config.yaml
horizontal_flip: true
color_jitter: 0.6
kernel_size: 3
nesterov: true
steps: 9100
Rows from block 6, named by matrix and row number. Rows with one number belong to one channel. Each number is 128 + 32 x the weight over the matrix's rms, rounded and kept within 0 to 255. All counts start at 0.
# convs0: first 3x3 conv (model.blocks.6.convs.0.weight, 176x176x3x3), inputs 165-175, a 3x3 kernel for each
# convs1: second 3x3 conv (model.blocks.6.convs.1.weight, 176x176x3x3, transposed), outputs 165-175, a 3x3 kernel for each
convs0.42 [ 82 126 165 166 129 112  89 110 130 118 122  54 133 130 141 122 112 128  91 120 130 137 180  86 132 132 180  94 107 117 118  63 124 108 121 166 131 115  90 140 159 151 135 128 137 125 128 145  99  76 137 113 119 113 115  82 103 128 118 133 108 125 115 109 107 126 184 132 130 161 128 150 125  75 100  71 166 162 157 138 140  78  97 127  98 143  95 138 185 101 176 149 140 130 136 167 143 151 133]
convs0.43 [163 159 154 129 111 145 112  72 118 134 118 130  87 105 125  76 122 147 112 138 155 125 122 136 107 134 127 106 110 119  92 102 107  96 105 101 156 133 124 121 127 133 105 117 147 202 129 151 110 105 127 124 128 112 124  84  88 107 135  96 114 124 136 127 133  98 161 160 126 121 104 103 190 155 124 163 141 139 209 209 182 151 164 125 161 132 121 146 127 119 100 106 135 135 112 147 178 182 135]
convs0.44 [105 125 126 157  89 127 159 163 152 139 173 124  65 132 198 190 126 131 151 108  95 102 120 145 114 129 107 119 140 135 115 102 142 127 127 117 123 140 131  60 133 145 106 152 133 120 137 158 131 141 150 125 140 132  72 109 147  66  96 121 131 145 145 128 128 146 142 146 130 128 167  76 105  77 149 122 109 126 136 208 160 235 216 170 233 144 107  72  20 128 112 149 157 130 124 105 127 168 147]
convs0.45 [128 131 150 128 126 110 164 131 146  44  39 141 122 111 138 130 101  90 135 114 128 141 112 142 165 104 111 131 116 113 143 149 150 100 105 116 115 126 112 108 137 138  69 119 135 126 138 166 222 137 130 188 133 107 129 134 118 137 118  98 180 126 127 179 129 132 147 119 127  54 128 140  71 138 118  82 130 153 141 132  97 126 143 106 123 160 113 122 184 209 132 119 143 230  62 125 213 213 116]
convs0.46 [127  91 127 140 122 110 187 125  98 118 144 131 101 127 141 114 114 125 136  83  87  88 117 195 179 221 206 143 195 183 108 128 121 123 121 136 130 145 131 120 151 130  97 121 135 148 208 152 246 175 122 140 108  72 143 125 135 113 148 129 130 138 112 112 120 143 193 186 121 140 135  99 133 168 146 158 135 252 126  96 126 120 111 161 132  92 130 138 135 121 136 139 242 118 126 142  92  89 115]
convs0.47 [123 133 147 126 147 124 129 146 153 126 138 170  87  82 124 165 115 131 164 175 112 115  68 130  74 144 243  87 141 142 111 148 155 115 149 104 119 124 152  85  99 169 151 136 118  85 123 121 155 164 137 192 181 128 134  89 114 134 144 191 124 121 157  83 104 129  88 140 152 145  84 129 113 134  90 115 152 115 144 222 178 131 163 164 132 130 174 131 133 149 116 126  82 100 148 113  73  81  94]
convs0.48 [143 186 188  81 133 133 104 137  84 124  74 128 121 129 103  85  93  88 125 154 105 102 170 189 124 174  68 130 107 116 115 115 129 123 101 120 106  46  60 144 162 182 124 102 127  86  99 159 131 177 118 114 128 128 130 127 165 174 140 150 159 124 143  97  46 131 104 117 113  90 127 117  99  97 113  87 125 125 195 166 117 172 182 162 130 127 137 109 183 132 109 126  72 127 109  84  88  64  97]
convs0.49 [119 161 146 129 222 140 115 128  80 158 105  97 130 133 127 116 128 219 109 102 110 128  87  88  71 142 138 177 127 106 144 169 162 157 136 120 171 126  96 152 172 166 153 149 154 124 146  88 124 131 120  90 115  99 153 145 127  82 119 123 118 117 134 161 127 109 142 145  49 143 202  94 155 130 104 125 149 132 146 187 114 134 190 132 162 177 168 112 142 141 114 112 129 106 154 138  90 109 128]
convs0.50 [147 178 158 113 125 142 103  59  51  99  65  59 126 130  77 129 131 114 150 164 144 183 128 113 177 114 108 138 156 146  96 142 148  77  88 100 128  72  61  81 107 106  83 116 122  93 137 141 130 143 133 109 131  99  24  82 100 125 129 133 101 156 145 106 100 126  73 128 130  82 129 127 120 116 102 123  65 110 128  95 106 151 177 110 130 134 109 119 171 117  72 113 112 119 123 122 124 135 154]
convs0.51 [122  71 118 120 111 122 114 166 134  68  77 162 105 124 133 157  66  98 100 131  87 137 139 132 115 186 143 148 102 100 141 113 123 109 102 110 127 101 108 166 125 152 131  99 124  97 150 183 112 173 202 137 138 149 151 139 155 158  79 123 172 117 131 117 132 135 119 133 145 106 109 120 131 128 112 119 130 111  68 104 109 135 132 179 115 122 154  95 108  64 127 117 119  90 101 101  94 165 130]
convs0.52 [101 164 208 149 223 183 120 164 149 120  77 104 132 138 175 112 105 151  95  91 103 133 107 125 152 133  86 147  85 110 137 137 122 153 136 162 151 112 125 124 135 122 137 127 151 104  73  68  68  39  97  80 128 135 101 122 115 123 141 107 107 132 133 166  78 116 133 128 128 196  87 125 120 101  63  86  65  62 128  74  94  97 140 184 186 127 125 148 158 160  94  97 123 118 140 172 144  77 126]
convs0.53 [129 111 116 139 127 126 103  99 128  85 113  88 145 161  75 109 108 100 126 126 141 130 158 156 129  96  69  85 208 129 100 193  86 127 122 123  81 125 109 121 129 129 150  99 142 180 161 115 188 179 151 149 186 145 115  85 147 127  43 120 129 111 120  89 129 122 136 117 104 104 116 122 177 120 142 118 127 100 159 123  72 119 134 101 128 131 142 125 154 174 128 116 117 128 113 107 141 148 147]
convs0.54 [ 62 148 125  86 117 161 116 135 163 104 136  91 116 162  89  72 114 141 123 161 118 125 127  86  68 102  84 131 127 156 127 125 117 102 122 128 134 131 128 143 114 104 171 159  87 126 152 128  20 138 156 141 216 128 121 141 140 134 110  98 118  94 127 126 119 130 125 132 128  83  91  89 156 145 102 139  82  99 112 160 255 139 154 119 153 128 149 183 153 131 131 115 104 126  85 206  91 132 175]
convs0.55 [ 83 134 178 131 128 156 137 100 100  83 100  94  92 157 157 123 102 126 108  85 137 135 229 163 110 159 179  96 113 126 119 158 151 149 159 172 106 104  90 132 136 123 163 157 108 194 191 135 209 171 130 172 172 147  77 122 138 126 156 155 107 145 129 133  83  91 127 132 167 178 162 157 130 110 175 112 154 130 124 122 154 152 146 137 138 145 116  94  78 132  49 141 142  58 103  84  90  91 128]
convs0.56 [133 164 113 128 131 119  97 185 108 139 124 130 127 148 121  56  94 133 154 148 150 115 129  75 102 153 127 148 133 179 117 127 185 117 102 132 126 153 108 142 161 160  97  99 102 173 136 116 134 113  90 130 185 134 121 151 102 116 130 114 127 129  73  92 143  89  97 154 104 162 130 118 156 147 135 120 151  91 118 232 114 111 157 124  91 143 129 180 120 102 145 153 119 124 216 127 162 246 140]
convs0.57 [ 98 139 139  96 187 189  73 131 134 161 115 108 128 135 139 102 135 187 111 154 133 146 117  89 132 101 148 163 120  96 197 128 144 130 150 132 119 131  74 124 103 120 148 127  90 170 129 220 138 112 125 102 127 112 157 184 182 135 115 143 134 130 125 105 119  52 126 103  95 132 115  93  90 145 145 137  49  87 142 150 180 114  90 148 122  90 163  99 142 203 191 206 202 113 134 154 118  76 152]
convs0.58 [132 108 122 123 131 115 108  98  84 141 150 119 142 128 127  84 134 124 124 113 114 120 126 134 103 145 190  94 118 103 137 169 101 176 173 145 174  83  81 174 135  86 182 168 140 145 167 127  95 122 124  94 100 127 134 139 114 123 130 141  61 140 119 177  41  60 132 117  97 147 131 111 149 136 109 166 136 154 155 107 134 202 179 149 152 162 158 120 116 183 122 118 155 141 124  95 109  80 100]
convs0.59 [127 130 130  76 121 100  77 120 145 128 171 117 102 145 185 127 129 192 107  93 113 135 132 129 137 151 118 139 127 108 128 124  89 198 135  85 138 198 142 123 136 126 120  59  67 173 136 169 128 148  98 137 188 148 118 119  87 127  98 115  96 101 141  87 120 110 132 174  67 147 111  52 160 179 109 108 123 128 128 211 163 147 125 142 200 117 103 137 151 126 122 205 190 148 174 124 175 155  85]
convs0.60 [145  98 157 124 144 135 141 131 165 136 196 129 147 143 159 130 120  81 112 124 136  82 130  64 127 150 123 128 144 106 130 123  68 133  75 136 126 174 137 105 127 124 129 135 192  97 122 116 135 220 142 142 179 142 103 132 129 125  95 140  96  55 129 161 173 103 166 203 119 207 117 162  57 113  87  99 127 123 203 123 141 188 114 138 180 102 124  93 107 131 108 183 129 110 126  53 147 102 101]
convs0.61 [137 120 136 134  98 164 115  82 164 143 126  94 133 118  82 123 104 140 139  96 132 119 175 111  56 196 155  53  81 129 133 129 163 154 135 137 120  91  69 114 144 105 152 119 139 142 147 103 119 148 124 122 117 102 149 135 123 111 168 138 135 133 121 116 120 142 158  82  45 134  60 104 148 142 127 113 164 153 201  66 124 151 114 144 186 124 132 136 157 110  86 130 120 135 131 138 127 126 158]
convs0.62 [132 165 127 152 164 129 161  91 100 144 123 130 127 118 130 141 162 197 113 174 159 105 136 149 173 106  86 106 166 183 106 140 136  86 134 146 136 139 138  93 175 136  76 183 132 144 215 138 139 251 144 102 181 200 135 189 135 183 179 140 182 134 140 162 154 159 119 161 139 126 118 156 192 129 178 166 155 134 145 193 141 148 132 125 168 134 154 117 132  79 128 106 186 129 110 126 141 118 143]
convs0.63 [126 128 122 115 139 219  85  61 119 132 121 123 169 123 110 172 128 119 136 174 214 167 171 214 152 150 147 170 203 172 205 163 109 178 128  97 125 126  91 164 139 129 123 138 114 127 110 157 105 141 227 133 155 151 131 127 133 115 106 138 131  93 101 143 130 123 172 165 133 128 128 141 197 139 113 182  90  53 118 124  73 147 140  75  78 173 153 122 129 160 114 100  96 165 128 130  98 122 157]
convs0.64 [184 120 137 137 123  74 130 127 158 121 163 108 120 116 123  86 174 158 155 126  83 113  77  99 134 134  91 126 149 115 122 188 130  81 112 102 115 138 122  98 120 127 105 120 132 115 141 130 183 130 117 120 161 136 118 144 143 139 147 141 116 152 134 151 127 123 160 151 136 117 126 124 130  92 132 160 120 135 130 171 104 144 135  98  56 103 134 129  52 103 189 115 118 141 116 160 152 119 179]
convs0.65 [130 111 110 154  90 100 123  81  98 148 147 116 101 168 145 131 140 143 169 130 176 135  64 152 158 123  99 122 143 131  89 145 147 128 112 127 116 106 102 128 138 129 103 116 135 106 121 127 131  59 114 150 130 123 135 108 133 112 109 133  90 132 141 130  90 120 121 110 126 109  91 136 129  97 119 103  73 125 147 108 123 107 128 144 142  98 174 114  71  81 142 126  99 144 180 132 157 184 125]
convs0.66 [142 133 127 107 133 155 157 119 115 173 148 118 128 125 152 134 127 115  86  77 103 115 149 120 178 111 118 133 111 178  77  96 141  98 135 151 109 128 154 116 126 158 126 122 152 115 128 127 107 131 135 126 127 153 128 158 146 163 189 131 127 124 107 203 123  75 175  99  97 129 111 113 105 134 138 151  82  40 158 128 134 141  94 124 139 160 147 120 206 152 159 131  94 102 128 160 153 106 101]
convs0.67 [146 178 164 128 166 127 127 166 185 145 118  96 147 138 106 167 111 116 120 105 115 159 170 130 123  95 134 103 119 109 163 133 100 170 160 141  88 133 128 127  87  91 153 122 119 124 113 136 122 127 155 224 150 130 146 119 150 171 141  99 147 111 197 124 134 133 128 161 161  92 177 191  58  82  84  75 119 111 179 192 126 122 134 128 211 173 100 169 149 145 127 122 135 199 138 112 143 139  39]
convs0.68 [151 116 144 102  86 117 136 130 130  78 130 128 115 128 147 101 106 120 142 104 109 161 113 131 127 156 139 152 179 122 181 144 131 106 106 106  89 124 135 142 103 114 117 114  89 129 141 105 127 116 122 130  83 132 107  95 121 124 158  98 120 157 120 101 122 129 138 108 123 130 117 103  89  71  81 131 128 129 134 131 109 207 194 146 156 104  74 135 100 138 125 128 109 133 171 167 143 168 116]
convs0.69 [129 137 144 145 129 119 140 192 110  87 133  93 121 110 128 139  80 101  77 101  92 126 103 136 111  81 158 132 130 103 120 115 130 129 134 159 102 120 121 121  92 118 113  90 105 106  83 119 152 226  80  63 173 119  82 131 127 190 124 144 147  62 144 156 128  99 126 120 130  83 128 132 117 129 128 170 121 110  36 131 131 138 122  89 127 128 119 103 167 202  95  90 138 125 127 178 112 131 118]
convs0.70 [143 148 125 116  80  96 120 110 106  80  98  39 114 142 131 125 170 128 106 161 156 141 120 133 139 141 118 114 155 137 109 142 145 118  91 137 119 140 157 111 154 163 102 130 194 117  94 127 119  99 119 131 144  70 101  65 166 129 102 111 108 108 111 129 174 130 151 192 137 182 176 163 175 143 134 138 130 153  61 131 119  81  86  90  88 107  91  84 106 100  80 103  81  97 117  83 128 161 130]
convs0.71 [124  98 106 127 126 141 129 128 128 141  99 131 107  87  99 149 146 121 100 139  75 120 150 114 179 134 106  97 148 117 101 140 141 124 134 136 132 136 124 119 128 152  97 116 118 129 137 180 100  86 168 122 104  74 159 153 135 153 151 114 121 133 139  86 117 126 112 144 125 100 131 114 157 139 202  95 141 130 106 115  46 129 183 116 117 139 129 138 105 133 140 131 128 166 103  99 142 127  65]
convs0.72 [ 79 107 153 115 133 129 146 159 113 139 152 100  93 139 112 128 121 115 115 128  55 124 102 188 136 140 130 125 125 127 125 143 119 109 122 119 114  99 108 102  97 159 144 109 155 113 106 125 129 160 119 125 120 109 122 112 144 114 134 136 104 147 109  90 125  69 133 136  88 108  65 134  84 108 143 149 110 129 163 131  96 140  93 139 150 192 166 109 158 172 103 148 125  92 127 116  96  98 134]
convs0.73 [168 108  98  86  52  84  96 120  69 101 142 127 120 133 132 124 142 159 122 166 172 138 116  46  94 105 124 110 136 101 128 161 130 125 127 105 120 127 121 129 165 125 180 144 103 120 101 106  89 136 122  85  86 102 161 138 125  83 116 114  85 168 142 125 125 139 138 131  82 145 106  65 127 102 166 111 106 125 135 142 127  87 101 130 149 164 142 166 158 192 131 142 119 157 185 108 170 122 134]
convs0.74 [121 126 131 120  95  97 124  85 103 144 136  84 128 125  84 129 149 138 125  92  92 150 174 170 157 167 166 140  87 108 106 124 149 125 143 129 125 123 118  83 117 100 124 148 104 175 182 113 119 110 134  59  69 118  98 103  70 148 121  74 161 101 118 141 140  92 128 141 126 129 137  94 116 106 119 110 124 161 120 144 157 124 150 137 145  87 118 198 121 114 175 142 155 165 167 200 100 132 115]
convs0.75 [120  65  39 203 131 109  99 103 141 144 148 158  84  74 124 143 117 124 144 201 122 110  79 217 139 123 138  98 107 103 129 138 123 133 126 113 119  98 153 115  90 146 154 124  86 130 180 112 137 149 111  68 142 130 139 148 128 133 126 117 116  92 109  73 127 162  92 134 131 145 126 104 146 143  81 148 137 115 116 110  92 125 124  96 154 122 126 124 111 136 150 164 155 108 124 135 127 158  60]
convs0.76 [ 84 113  68 131 160  64  59 130 172 113 112  94 110 125 114 141 130 177 160  96 103 125  95  77 169  65 131 127 184 162 173 164 120  97  99 128 123 130 138 201 140 126 138 124 128 140 149  95 106 122 126 101 132 128 161 139  92 153 123 131 101  86 171 131 124 111 129 121  90 112 105 150 114 139 122 112 125 202 162 142 212 123 112 126 112 139 124 168 180 128  96 126 147 115 141 130 129 106 105]
convs1.42 [158 121 121 164 183 114 173 135 141 168 148 116 112 107 107 137  94  89 139 196 138 155 179 177 113 136 142 111  91 131 128  67 122 129 119 150 118 143 138  90 108 132 122 130 146 116 162 173 113 127 182 151 138 149 125 135 142  93 115 121 147 125 177 101  99 136 136 119 103 105  79 137 126 170 120 113 168 127 130 189 105 143 161  89 147 189 102 120 148 132 151  65 141 100 108 158 136 134 175]
convs1.43 [113 127 154 128 118  81 138 125 105 103 118 167  54  89 121 107 121 126 131 130 127  70 127 115  96 134 123  68 110 123 129 161 161 227 165 155 126 113 139 129 116 129 123 119 120 120 107 108  99 130 121 177 137 120 112 101 157  93 112 193 130  80 124 113 114 125  81  86 154  80  81 113 125 125  92  40 117 220 115 146 162 112 134 157  68  89 126  35  52  36 200 150 105 127  94 120  99 126 135]
convs1.44 [195 201 127 170 163  58 167 192 129  91 191 125 147  82 138 134 109 117 147 181  80 167 113  57 136  56 115 153 204 181 184 194 122  33 119 159 128  57 101 168  20  86 150  91 139 103 107 114  95  53 128  58 137 141 160 199 123  71 149  85 132 146 106  99 117 113 191 151  79 146 138  85 194 126 120 105  53 101 109  87 102 146 108 115 153 117  78 171 151 142 127 194 164 249 144 158 204 133 132]
convs1.45 [ 86 193 140  94 248 147  99 132 161 111  51  72 112  73  77 130 119 190 168 236 164  98 116  95 127 128  71 136  94  95  97  66 176 114  86 214 114 157 164  54  98 146 131 135 183  94 130 217 121 127 115  90 161 152  33  83 147 101 136 114 130 146 120 175 128 118 128 160 125  54 164 126 145 208 108 119 137  83 142 111 112 127 114 103  97 152  83 118  94  80 128 156 129 118 170 128  78  57  90]
convs1.46 [ 75 105 110 121  96 118 122 123 148 132  76 113 122 129 178 123 127 193 186 149 125 147 165 118  73 108  85 101 155 137  82 137 118  93 151 140 113 124 118 105 125  73 115 129 107  94 158 118  59  93  62 116 164 133 128  46 108 154 117 123 119 110  91 130 105 134 137 107 129 108 128 170 125 127  86  86 107  75 145 116 117 106  79  26 129 116 139 138 157 136 120 132 169 124 125 109 135 135 140]
convs1.47 [126 125 140 129 131 107 153  93 133 109 150 123 118 150 134 113 116  90 112 131 113 124 119 154 106 122 125 133 155  88 123 127 128 121 128 116 111  82 107 157  70  97 176 147 148 178 127  94 151 100 105 132 126 118 150 141 119 133 120 129 163 134 135 141 123 126 138 132  95 106 169 140  64  52 111 132  93 146 102  89 161  61 117 107  92 144 179 148 157 140  96 122 149 136 101 118 130 116 136]
convs1.48 [104 162  94 116 183 146 122 135 100 127 121 159 105 144 255 115  94  85 212 126  81 178  97 103  82 130 144  90 112 134 168 130 121 145 120 109 136 138  83 109 103 131 106 136 131 159 134 166 126 116 132 149 156 180 205 130 238 153  50 144 113 113  93 155 150 150 142 167 163  63  85 125 127 106 114 134 128 114 162 155 107 141 137 235 131 133 179 177 168  54 100 114 119 104 117 192 146 135  80]
convs1.49 [139 130 140 142 142 131 184 135 134  62 109 114 139 140 149 143 119  82 141 132 138 141 127 142 150 138 127 136 172 112 151  98 134 133 103  85 146 128 128 134 126 127 150  95 109 152  77 129 127 109 168 129  85  97 136 140 155 115 122 133 211 135 129 131 142  91 137 130  79 148 105  96 139 171 134 114 130 130 123 166 150 148 115 144 103  66 112 106  80 126 127 108 130 157 115 128  97 125 175]
convs1.50 [119 134 136  99 161 139 120  79  92 128  64 117  52  63  77 129 146 179  90 106 127 114 140 143 113 152 146 121 132 137 177 168 159 152  94 123 111  91 106 114 122 122 128 151 130 112 115 104 151 127 149 131 128 132 169 140 121 124 116  93 136 128 127 126  90  93 110 109  88 115 109 126 145 153 111 137 138 127 127 135 108 143 116 129 133  82 200 145 134 146 131 135 128 149 113 135 135  86 113]
convs1.51 [147 122  82 111 118  49 137 124  84 185 146 126 147 233 125 126 144  95 138 152 159 109 123 144 105 134 145 222 148  69 193 147  80 148 193 152 159 120 133 125 126  61 104 138 127 142 105 110 101 149 123 133 127 101 128 133 132 138 105 101 128 130 137 103 134 125 137  76 109 116 102 110 101  99  31  96 165  91 137 150 168  83 127 136 114 207 124 135 141 105 112  89 137 120 124 124 132 121 129]
convs1.52 [179 185 136  97  96 143 126 113 138  57 123 184  95 190 173  95 120  28 180 156 143 110  65  53 152 104 107 183 174  57 192 149 112 122 159 134 137 129 108 156 141 120 119 122 108 133 125 132 109  69 155 130 123 159 136 143 123 119 134 170 134 169 129 164 106 125 146 182 160 162 123 131 153 163 128 132  92 146 114 137 152 138 145 149  96  89  90 198 213 174 101 148 135 159 163 161 183 143  97]
convs1.53 [118 200 154  66 158 144 123 140 133  61 122 129 125 177 123 127 131 118 128  89 124 121  95 114  92 120 130 153 207 108 132 193 127 103 140 167 112 142 132 110 132 181 110 128 165 107 127  85 118 123  80  84 108  74 146  87 138 150 102 120 127 128  92 124 113 129 140 123  98 127 122  90 129 142 174 130 144 149 139 107 168 127 143 162 118 126 137 124 113 101 166 141 128 133 116 135  80  76 126]
convs1.54 [125  78 127 147 105  76 124  84 108 164 142 128 119  81  67 170 170 130 168 175 189 142 136 164 136 135 133 144 167  93 119 124  84 160 217 142 199 146  59 156 148  74 167 137 128 187 122 137 112 165 130 161  78 138 138 107 146 190 110 138 130 137 121 136 180 143 124 147 146 141 129 110 210 130 124 141 112 122 115 155 105 141 133  69 131 173 144 119 110 124 123 101  81 157 195 131 122 111 111]
convs1.55 [ 92 122 134 126 122 113 107 101 111 119  28 108 114  89 142 174 157 149 119 129  96 130 136 133  98 129 145 128 173 130 118 172 133 116 130 123  88  46 101 121  54  92 126 105 101 102  74  21 101  94  69 107 151 128  79  53 103 109  98 120 103 103 107 132 133 126 161 132 108 146 138 134 124 142 131  77  59 116 127 140 172 132 141 108 141 149 134 106 128 152 120 124 175 123 121 139 135 120 100]
convs1.56 [113 146 134 128 152 151 145 127 127 199  98 203  69  84 107 109 131 111 121 145 141 166 127 155 109 109  80 124 110 138 105 124 132 102 140 173 107 197 128 128 125 125 196 136 132  92 160  95  61 101 124 102  82 136 145 137 146 133 142 123 134   0 149 130 131 113 111 130 132 129  99 136 151 111 106  75 129  98  67 118 154 148 134 155 149 150 191 166 148 116 102 156 130 179 143 188 102 106 131]
convs1.57 [129 118 155 133 118 106 197 121 103 128 140 103 145 130  82 121 126 139 130 124 115 125 212 162 135 153 128 123 109 123 122 128  81 107 105  93 145 149 135 103 120 100  93  91 143  96 102 147 145 119 151 179 108 119  86  79  81 138 122  93 141 120 126 144 126 124 126 130  96 135  89 106 101 125 133 119 134 138 137 102 100 108 135 166  90  75 112 124  65  95 129 131 144 127 133 141  94 108 101]
convs1.58 [222 140 104 142 136 151 152 137 108  53 135 144 124 132  74 128  95  72 135  99 109 149 113  93 132 127 118  70 104 121 132 152 137 112 134 160 144  93  92 163 144  94 186 139 107 145  92 125 122 101 150 118 102  91 132 114 124 103 149 127  78 122 128 125 182 149 184 205 122 158 200 114 149 136 103 163 133 119 129 111 159 112 160 158 146 110 132  89  17  85 122 126 166 198 133 131 137 109  43]
convs1.59 [108 102 191 170 135 151 164 122 116 144 110 103  85 117  85  89 146 124 147 128  95 168 112 162 141 171 141  83 114 104  92 156 108 128 174 107 145 132  93 104  91  99 100 116 132 205 202  49 114 136  72 111 112 126  83 133 202  90 129 165  89  87 178 113 113  76 126 164  83 140 143 110 164 110 124 126 124 119 149 126 124 141 141 118 164 153 114 132 137  75 124 186  72 135 152 122 104 156 136]
convs1.60 [129  88 130 134 122 112 109 138 137 150 150 107 103  80  72  98 116 136 119 125 132 135 128  86 158 135 134 138  90 134  96 142 193 108  98 118  94 107 112 100 144 142 128 136 142 131 186 167 155 137 135 134 126 142 139 172 135  90 155 107  82 117 147 116 128 114 135 147 134 125 118 114 157 145  71 135 130 137 134 134 167 127 167 123  92 114 144 144 146 170 106 126 137 137 134 109 148 164 201]
convs1.61 [124 131 122 178 100  46 130  34  14 105  99 136 127 120 163 159 148 176 180 146 174 124 128  98 132 111 104 140 110 121 118 167 133 125 182 133 124 156 104 128 141 176 136 184 164 156 114 108 134 124  60 143 201  30 103  28 161  84  87 195 113 152 113 160  95 159 114 120 139 116 115 128 123 128 122 160  88 142 215  15 106 103 132 197 127 184 121 198 181 126  82 145 187 137 115 140 165 136 123]
convs1.62 [ 84 116 134  59 113 143 123 102 144  99 105 137  91 105 108 147  97 103 126 123 105 134 156 176 122 133 122 140 119  84 134 126 104 145 134  96 120 118 153 162 128 165 132  52 130 103  73  74 129  84 126 140 124 132 157 119 102 112 139 125 134 119 118  83 124 123 125 130  90 129  76  75 128 118 180  89 105 160 109 125 101 138  63 123  92  55 107  80 110 143 110 103  79 129  99 174 138 114 128]
convs1.63 [139 149 139 144 124 114 166 142 127 117 110 111 144 132  17 170 166  91 105 174 180 122 181 114 118  77  90 135 125 129 116  60 114 108  68 107 125 123 186 115 126 221 108 113 153 129  98 103 125  99  59 149 102 115  97 124 171 123 137 172 128 153 147 126 123  95  72  84  80 116 118  98 131 119 101 135 154  91 155 177 103 135  99  84  93  98 113 137 167 120 112  94 132 128 128 156 162 199 185]
convs1.64 [112 152 171 132 141 145 175 142 111 128 127 114 124 129  87 158 162 160 106 128 132 133 148 126 193 136 146 132  92 120 127 145  72 134 163  93 126 139 107 129 132 171 117 130 135 179 109 167 199  91 124 155 105 110 134 135 140 154 117  91 120  63 120  84 133 128 121 117 159 125 111 114  84  98 122 108 126 127 126 130 140 139 114 128 132  94  61 168 141 129 147 110 108 120 144 158 112 131 136]
convs1.65 [100 115 137 127  99 127 201 141  81 132 147 180 132 122 154 135 143 109 145 132 127 189 160 131 182 137 148 119  95 123 112 156 127 118 156 127 135 147 125 129 135 111 162 141 139 126 148 133  76  75 160 112 127 168 128 149 178 109 170 109 140 136  99 140 126  88 144 124 119 132 160 108 141 174 135 146 132 160 156 129 172  75  83 162 110 113 161 166 147 147  98 164  57 127 124 127 131 118 135]
convs1.66 [125 138 125 172 113 111  99  58  94 193  89 119 126  93  81  96 157 128 103 103 140 114 173 111 143 168  97 136  89 150 122 129  78 113 114  92 127 133 125 150 148 160 132 120 204 163 112 135 180 104  86 109  90  89 192  75 131 137 118 126 148  98  89  99  66 134  75 106 177 111  78  95  80 186 137 151 181 173 128 102 165 116  75 129 146 122 176 121 123 105 134  76 118  67  89 225 120  70 230]
convs1.67 [126 143 123 147 113 103 148  80  73 127 138 226 148 133 119 174 121 124 119 125 128 151 150 119 162 164 103 147 110 169 164 124 167  68  99 139 155 171 121  94 130 110 131 126  96 150 129  77 170 176 154 213 200 143  98  79 154 120 145 124 112 115 174 164 131 124 138 103 105 129 137 163 123 138 101 119 113 106 161 135 161 125 130  90 140 113  96 147 156 118 124 101 105 135 139 140 126 135 132]
convs1.68 [105 111 118 104 124 138  93 121 112 143 146 139  64 106 124 102 126 128 168 149 137 136 135 150 122 109 131 127 139 133 127 141 127 148 134 125 117 127 119 102 125 109  72 143 129 109  83 133  82  71 133 119 119 142 161 130 153 125 116 121 103  77 140 141 130 117 147 129 110 135 145 134 101 139 131 116 117 130 140 143 181 110  98 119  83  62 126 118 124 153 128 125 120 121 102 109 126  92 119]
convs1.69 [117 122 134 107 108 129 141 127 188 132 137 114  99  93  56 155 107 144  63 116 118 115  74  46 119 116 119  99 114  76 127 163 172 134 163 178 187  69 126 132 100 146 117 123 125 130 130 145 156 198 134 116 144 148  99 118 126 146 119 156 124 110 174 119 125 107 106 126  98 116 129  89 135 191 133 137 193 119 137 153 131 149 156 116 131 154 100 136 123 127 118 129 133 129 154 137 139 143 141]
convs1.70 [127 128 129 102 168 178 102 125 111 127  84 132 106  85 129 127 131 133 127 156  96 131 128 101 111  93  90  95 100 115  96  98 126 125 133 104 116 128 178 120 127 146  96 127 165 114 142 168 189 133 167 122 114 121  71  84 124  60  75 116 126  94  49 140  97 129  90  89 148 100  43 112  78 145 149 111 119 118 141 124  58 129 125 140 127  74 122 109 109 132 159 134 122 156 130 117 124 125 173]
convs1.71 [127 132 119  71 128 113 102 101 108 100 120 162  46  39  98 145  95 113 151 102 160 119 123 146 121 169 139 132  64 119 153 105 120 129 133 138 151  72 201 132  99 232  64  66 135 110  84 123 110 126  95 126 107 112 123 106 119  99 112 116 118 138 146 129 113  68  95 127 135 112  82 149 100 131 192 132 184 154 128 144 124 141 107 144 126 114 148 167 179 152 115 128 136 114 123 104 132 148 110]
convs1.72 [113 136 118 127 134 125 112 130 128 148  84 199 129 142 132 162 163 148 116 138 107 148 147 134 154 148  93 125 136 156 128  96 130 131 182 147 133 137 143 180 152 129 172 134  93 135 144 137 139 137 126 184 172 123 171 114 157 149 176 114 142 151 128 134  96 179 153 123 189 121 174  94 136 156 130 116 131 126 114  34 124 120 176 130 127 185 102 137 106 108 126 130 152 117 129 165 153 139 180]
convs1.73 [125 131 145 129 147 146 111 130 125 129 128 129 142 173 139 113 151 135 123 107 118 146 195 159 115 134 165 103 135 178 135 131 106 116 128  59 129 128 127 142 117  68 128 107  94 124 128 130 132 170 171 127 186 166  65 104  39 134 144 119 120 102 167 104 111  72 103 146  50 139 109 109 137 120 185  99 129 193 111 145 119 120 117 130 107 105 137 105 125 126 140 111 128 138  78 135 117 151 144]
convs1.74 [110 139 141  73 129 163  86  85 135 146 127 116 128 151 122 181 181 129 149 139 102 139 132 152 122 132 155 100 122 144 108  83 133 173  63  54 155 113 123 149 145  95 143 143 115 155 176 155  71 164 206 119 111 106  74 137 164 109  75 118  97  93 142 158 122 111 201 116  61 119 101 100  84 161 141  73 120 153 106 118  97 140 130  78 109 111  90  98 103 138 141 128 193 128 134 149 154 128 135]
convs1.75 [137 130 187 141  86  55 128 131  67 123  75  99 154 156  81 129 109 107 128 117  97 132 118 114 125 133 116 177 176 163 171 137 166 119  93  93  89 118 143 140 146 120 184 139 109 128 134 139  74 122 193  31  83 147 115  78 150 128 124 106 127 168 115  97 128 105 138 153 118 160 169 113  99 129 129  92 160 128 127 179 154  82 123 133 136 135 137 148 143 197 134 153 119 126 123 151 136 107 127]
convs1.76 [110  48 139 138  56  87 155 145 122  84  87  80 103 128  99 128 147 126 162 165  73 150  86 133 103 184 132 149 121  96 131 105 143 189 207 108 207 178 106  92 182 146 121 141 101 168 142 146  75  88 148 107 105 100 169 120 108  92  16  55 175 118  69  71 189 135  85 125 182  88 167 140 180 128 121 118 119 121 116 137 160 105 145 103 120 128 106 132  93 151 160 146 125 120 102  76 117  73 124]